python train.py --model="image classifier" --crop_scale_min=1 --targets=["main colour"] --experts_per_token=1 --shared_expert=false --patch_size=[2, 2] --label_smoothing=0.05 --loss="binary_cross_entropy" --momentum=0.95 --orthogonalizer="newton_schulz_5" --ema_decay=0.995 --batch_size=64 --epochs=20.0 --lr_schedule="linear"
Rows from block 3 of a small image classifier, named by matrix and row number. Rows with one number within an expert belong to one neuron, the router's apart. Each number is 500 + 50 x the weight over its row's rms, rounded and kept within 0 to 999. All counts start at 0. Numbers have three digits each.
After each expert's rows are labels from the 100 images, of 14976, where the router gives the expert most weight on average: "top examples" is what is common among them. Only what is clearly more common there than usual is listed. The data: renderings of 100 made-up gadgets, each built of a few solids, in any pose.
# router: router (model.blocks.3.mlp.router.weight, 64x128, trained with AdamW), inputs 0-42
# up: expert up (model.blocks.3.mlp.up, 64x32x128), inputs 0-42
# down: expert down (model.blocks.3.mlp.down, 64x128x32, transposed), outputs 0-42

# expert 12
router.12:540450536559521548500402498531554427418460560503482436542550491454513530503584510489528513446532551469478570405524547483456550515
up.0:598473509567542457479476553448494559514534470479527507413404577535545534524518517558480503539525497515449593388509481498634482485
down.0:446533509505507469562480532437506490517573498490606507502531534487436485486521499551552419503531494485500477480497494531489374512
up.1:469535466554545453570471516543542487513453569433491385501489508481570494428489623500482534438565523464581437550521593432539511520
down.1:451612483467574481381530448451518528468576527474605519575433559489412578486474477505504407513550561486560523579544460525392558417
up.2:431542560499477502504462521503426535463443515536584448494391527541501502558516651485472465593455600553459435453507542491442499479
down.2:477496566508630552392485547615492451470637493481567451506552602490518558514598552455480490500352498512538511474491430487493494453
up.3:465409511436539506500555457484481482478530501597378508485503546520475484623510513460383453581491478526558505558550562498529454456
down.3:481504505413415552451509526565510528513497494501462497555520469476524464490564545519521425533526529502455550476602456474532561509
up.4:522540483510478525518522625556496482570514470547542444528410518499529492459551459593440539522481503374564632541471496483480506497
down.4:456468611518427510495555434565468501485514495454438546411556505409570436566504483495480475551494540526477440549537509448503432490
up.5:530427435509573473493515510540498348573550500467378457479505458563419531485508388541445560411435547497544567493465586462485504521
down.5:393518469575388522507450538471496568514450552464664462475468468520451469452480539519476454406535551544504435562524451491568579548
up.6:440449415420524397455488451572496466533615509583376459377517490527481478621509547468590503511543478474559552522476552474463474522
down.6:393462484489405600485572428471481485470515525515576522468432560549597408486444499520467549475490541526478472508504548477545517491
top examples: orange

# expert 36
router.36:535429587572542466470464567519528515412425550539504462545457546543569568516534512378464517433441549474530529550557533410494521452
up.0:516478493442478426531507583488575492525472538387420488380485492484508474481441600548528463421483451586489452506472507504419473543
down.0:481566468514444462611554549459459532526515497414556507465566508462567577505448512577497574591434556469449464482524503487497451442
up.1:471417542438520542487517424484446492522573562502427425564490492543476492563553409560536432411477516490498409488491555507620418445
down.1:495452445518551509426520448605522514521561448465320484595493516477532482448513547439419490482542502486435571560503509535440519580
up.2:453462541580538502458515465553518381486416490479423469651506547489530543529528409425564481391477624440498428542489510503451530501
down.2:484451446468657525482516484435507524532468520436469507532463494493513499522507453502473454450541594514520585619485518485533496461
up.3:541449590484526477496503446509533398558540500453435509569473487420485499454494542613425569456585437407458533468412588485472479563
down.3:432581430574526505497490515459520469513578477578358499459472538537530482519484494534466459449498549514540495457497489536465427477
up.4:538574514448502460515481518519465472466515514421477513479422520512474576389563429592561479477523472515502439491540560395497461473
down.4:499617499459509447569519468397472517511531481582562530509507531531428514484525482608554513503445541483468388479419457501506480449
up.5:545473462592509506494490458406548490615444559393390526488424473534513550384517573531603489516580571518429507468494513504337485462
down.5:511456519427516459503523518418592488497337533527464524485530515420543491572530545479501498574452479480473573515447477499445540556
up.6:522478530509447539504516481496506646548494548521452538504481522507553450480509585501477387501491504560436456547479542528533384478
down.6:583488477559571525435506495447445520572565518535439603384549470535467459486482513509480435492579421453495544537557571503545496520
top examples: teal

# expert 44
router.44:486504491557502524622493510483527573433421580462468547475547564420414557524569502461519572540546480433561500408525444505464501516
up.0:508440495545552451546500487427529538555444484565592587574445512530483460427508514468487463557392513449465473444398524471447411499
down.0:499513565468529501486495500464493529536444546431608459414569474500467474481515490424450560508638489480478545501456536495512544521
up.1:524462562448505516456487542441560463540548485439479589617433484445497502476500468506481415476546469557630448368445421470465455485
down.1:577445455517534558529477521539461515410522511583504493545492495524531446509465421496516574578473443522406480559507504528469442489
up.2:532442542468563480508498436504491479477549486466475506541545502495539387530526421608503515595439521519430478474457543461573496520
down.2:522562502578496526477473458534505446512551492491534452525543548559543426582441575474507527420445516468538536570551495455476570545
up.3:501469496541467524549488551494460590566451500517553497546500498531508417351516533607495527402523513520505535470443407460530483457
down.3:543504504433468526489532431484493492535512526440572534556415528520526479528522338461565502549381631465411474564480491527479543616
up.4:487533518491546469489532436508455579524469497499569419468467399564435419508471556546510490582495567539532504496514403442562519501
down.4:487468500404474530487484397475511549505594532541582465528439511529505469466416588479442482452514474474598484504471506506568495564
up.5:441638404582499543493507511560529542548479519486468483503514471529520462565492532490512542501508594437525546458542530520376566601
down.5:449466528384391515490538530496488515550524539487443488568466558492393499535560434501576515440443520494448475533490526505434503396
up.6:453505460514516418505503438503504509478473487432515545413529524479471511501463620455468530599527519428483503424548449496485467468
down.6:473446541483447467527458441545493499532517497483660518462507480474563548529415517475467527472445522488431485520461482519523489528
top examples: red

# expert 38
router.38:478564567521539496566523450486595435501463441491491460561546492490507513481559421505570374463516468561451450493502404468552444463
up.0:518476571565486504481499477448551559439470503456426543524534514504545440491550455523497440471585443508452404518555590468457456441
down.0:528481422421585511439439548519558479463618534551488453418438531563597435512415513456463539539529442491659521525507494531461575447
up.1:558481437439518373504505469479623499545476527528473485541460512441529463476500468461501404442568568556597486489559513484490476518
down.1:556496456446465512569546475608495485542492501459560512443424564487432538566435492582616470471428521514479513569381551551483456518
up.2:545462535512538542450483447523437473427563536510419537472499550550399368589491506486525445438413413554424481535506493485436464551
down.2:517562477490437542316524442523478450526515487522573464534502603524454531551499523461424483372486488482633502570558531516527538409
up.3:473529633375463577522491522506575352450568532505548527479504525476485542427524454557568517536482567460487389543449556492457512482
down.3:371516530465681456526513494455523424452463495484529483561500503534415540582504586538541501533522553512546442528547507491495561498
up.4:462534570442589502474488499537481487437429520551481441426529470519514544496464587524422545515511577480545503554490458511458525552
down.4:437556546432499483440516466585406514478593491536548442498541533513416483439523489533497544437449471499525496512514464488472497499
up.5:469367562545547420556471554435509438511400519427498578557516557430519606483511659418468488455525562442508460425499484444487479511
down.5:523600447574402420529547488519520521523489519400529495552491471468542423459414509383526531467521564520506489535502481527465516400
up.6:532600484555519480539491558453562534541426417548662533547436421486529489527539555499507457562442527418526502402499413511507470474
down.6:596655561530458524558423627528478481519562504451482550457582579457609515489510517506532486573468474465449471437466477544469475503
top examples: brown; orange

# expert 15
router.15:544562526448464453468464435501610473501484445487531452518492490448509510421545445502510432451536559526438544467459538431469411495
up.0:567419516444543529462501401527522589549467514546440506484493427537568508587517486489429549440485530598490525456488450510481533539
down.0:474411526472540523532475489546523446490555560481511539565454527552471514589535599507587397565531588480428464480528538490474442528
up.1:502523483496520424469512496537535461574517461475508451561518443481486409388460540539532524519487435522520587521491407540442637554
down.1:475595479499536455539543484438513494481482451614504601386472468496599502487533410492514435565552481503464436529522473542542494441
up.2:505518465448464528516515543537481388536517505487549514442494524530577532554492494523373569510510541481610474536408435506448490496
down.2:502565496495420466526527512530431555495501519536572425484345573539522489464518528568505535478490477441490529491482485521489463503
up.3:599568467487545519430501479461503594474536499503356492589461512540492462452545429520482491402531454523522490537506485503481540560
down.3:587472483467368544519594395534507575525476549515534493559456472606487500512406425502562559432456610502505539505469500571478506351
up.4:549450547519476482432500479489539561512539514371492439482458526513533475472545439487562533467559509577385488421478508471509414582
down.4:411613444456393407517535491572592510558518468524581476393476519475522433504443491515523475524493536454535548504469497464532483477
up.5:601480509581543497497471436562489483433495496498590372554528526524546534486592438547400509450507604493477560526516575422590514500
down.5:504474452584510416519567575442463487535495484448399476516494561475526493519481449575598439462551554544479501491535479497433497474
up.6:499449565487482541518514553460538521458376485578585434439433500438481540514489459582551466565509458547617450493466502472521494478
down.6:513455529510638532526542538488498500555566484504387531539408558499419581590515519417521574549379549472440519422463517510482428477
top examples: brown

# expert 49
router.49:462429493461487489508572503511447411413599530476465420419516557541598478463496505510512549513471470430509525469600630493521436505
up.0:537515471528443479534552475427495422482534454505493504465543426514413578456470451561516470472569577489474471442496509560478382583
down.0:532482515511489534481500507575459451515588511490547515496547530495527497622303529397519433487473518466545566559453533501501495541
up.1:490472420532518428501485471538615449489489465534570502571468520523482421462568535448454601602529525542522577450513484450541513538
down.1:464556558504475467476537627382483520462530430512502552542556571468516513425556453518516476585485482493466562570534472531371460429
up.2:512492426565578456567531502525522551553452489532416500438488428524401506483474421581488459368530524434554515551535483442430516561
down.2:609546433445553497454489409486466513518530475488544476595410551554384437510454443486488465591553520514433546506466469472456487481
up.3:485440429478477467487507479428551541519452539458537514471427550542477509469541578393496551541451403512529517509482542484464484508
down.3:498535455445528436531543536508468440503570510586476499463537467481379491553506434547534473516425562525512495448537464421479566430
up.4:598504491562506424551448549481520410540415543512454554366498542502480512568465555464386521393504571471539493430424500472450484543
down.4:558540466549398432554464519488523511516429494513443447375456533464512539530469435494552415464573518497478522526430504517500444386
up.5:542418469440505459501549423546485466415534466563424473483511412453402451483526420536520499530475455615452549479539505495501426446
down.5:547520530469576525507450464572511554412471472518516567575493503478565523448548569456437532598540444481449496461385454516430513549
up.6:555386552470453533493512452558501545495474498496535532543449516494630485548540407463439507537518456455417502512536574504465383458
down.6:563508448555584535391520490512531482497535466454471472434525508488552493469517503477455477465506469511595571543532556492412520562
top examples: metallic; orange; brown

# expert 50
router.50:550545428497448457465469592456459544477523507508546558391449557407465479437454576480528543567536467473445550492598518511580537509
up.0:605406560549510514422458553502514433442401502489466424595571484443492465414489426477501527417542493487452523483526475498448513493
down.0:556477469525620509549566535449507503515433450582325512505461493467501509567521506495575584530506519499501481467480511548525465487
up.1:495563560527486470500460490477465434495457529455567547589477490473558508575489590478444451636514384586523501470478530477541458492
down.1:492530524525606423563534485443545527469580425543521572473596514493475512437542564566466444490508512487537503419536502538552479477
up.2:529556445465489498538505525522576523468559503504461516579501518579394515444502612495433605421500482508523565402504488529506491442
down.2:639504441598488488458476454411493521543496447516546547422512533453461550383516540463491461442567446536537513595529528512431507462
up.3:526487414566552504459553623475543403482482468464414585428490485455486530503496569504536528545512447480489532586484538525503455566
down.3:451564471493663477498498404582480483507554519505559504444561448480414479557433474563519573522458438527451468439486504459582421494
up.4:519534443511429486518462469484523618487463514477507532504462489487498485460507517612482544510536542466494486493501493473458564538
down.4:520547494456482452478507556425519504475533514411490480559478521490389499440509516453524429500391487510567561490477480500430581534
up.5:435444504349489510435528487397513480542576468445640483505458495536541513478414489464535479577504498535466433448544455509586479383
down.5:480527524587541428537457505504526474429547530450558423488519453539477498505502653561516468438537505537451468462487446437534524532
up.6:502454506575535508517481371522526460500448507557498494428483394480516521537413524534378467527560506512528432553436542522453463528
down.6:495462504530458459533503534537555538561566527504532502490571497521453455484576541467428517485510491496435431458509514460529497576
top examples: orange

# expert 20
router.20:421503491468512454492467421450421418569508500587578598438567471466465425594416572482426535582441390533486443459524462541623505544
up.0:495445439441526465478517473474476603531509454513566546407572425484499538500495493504505468402512483384564463548469507541517498493
down.0:511527545542451436475458440542559488444480504488395450480433449546487430525509579477493492532543557531381489468495499528558559622
up.1:407471474475487516448502500516439425575507473465436507373497430507527473499450521466481476517522505445493486525500567520455482578
down.1:446496540513664494534443458553483416460590570533584509449539501490521461550521495467465455487527547517430508553510540470556572455
up.2:580515445516478516491546593536470464456419452468483577430456485578511505487498514552535493481520553461542484480458508532463445413
down.2:419539580466466498517483458431536466459473554590458557488473505536549448481553595490539503477516485558478542422438425516529517451
up.3:523477490413537510473516535526501408499526462483399463377555517411532516474474402552550472539505388512573515512493530540502489536
down.3:520544486494625484375477472498533473496452553498494477377526519515474444570547500518408529454588446527559540374527487467520586596
up.4:483563507508475458480487572492512658550391503532433531486504544500598549468527439416517511439553484496661558500510523476587484425
down.4:391557469474554528491458522516511435479419478502528505544466450462558537579437576523478495545587509513535455493472512476559497579
up.5:508446476436582537485524488559607493445509495404462406630546523477474536509498460517533531464585513497577546519560465480487507500
down.5:503568521548506464465538394513443481497550489502595434498501563468465475433496484504514430447493512500438498496506433464485556346
up.6:547484431433505509399442457580454408495469502522467511537551513469478524536488452540416481559517509541415569492487503485519464483
down.6:624480482470529516508461568427518565556523491417449482557496431487518473441570572509526564542527529501435503514487417479462575575
top examples: purple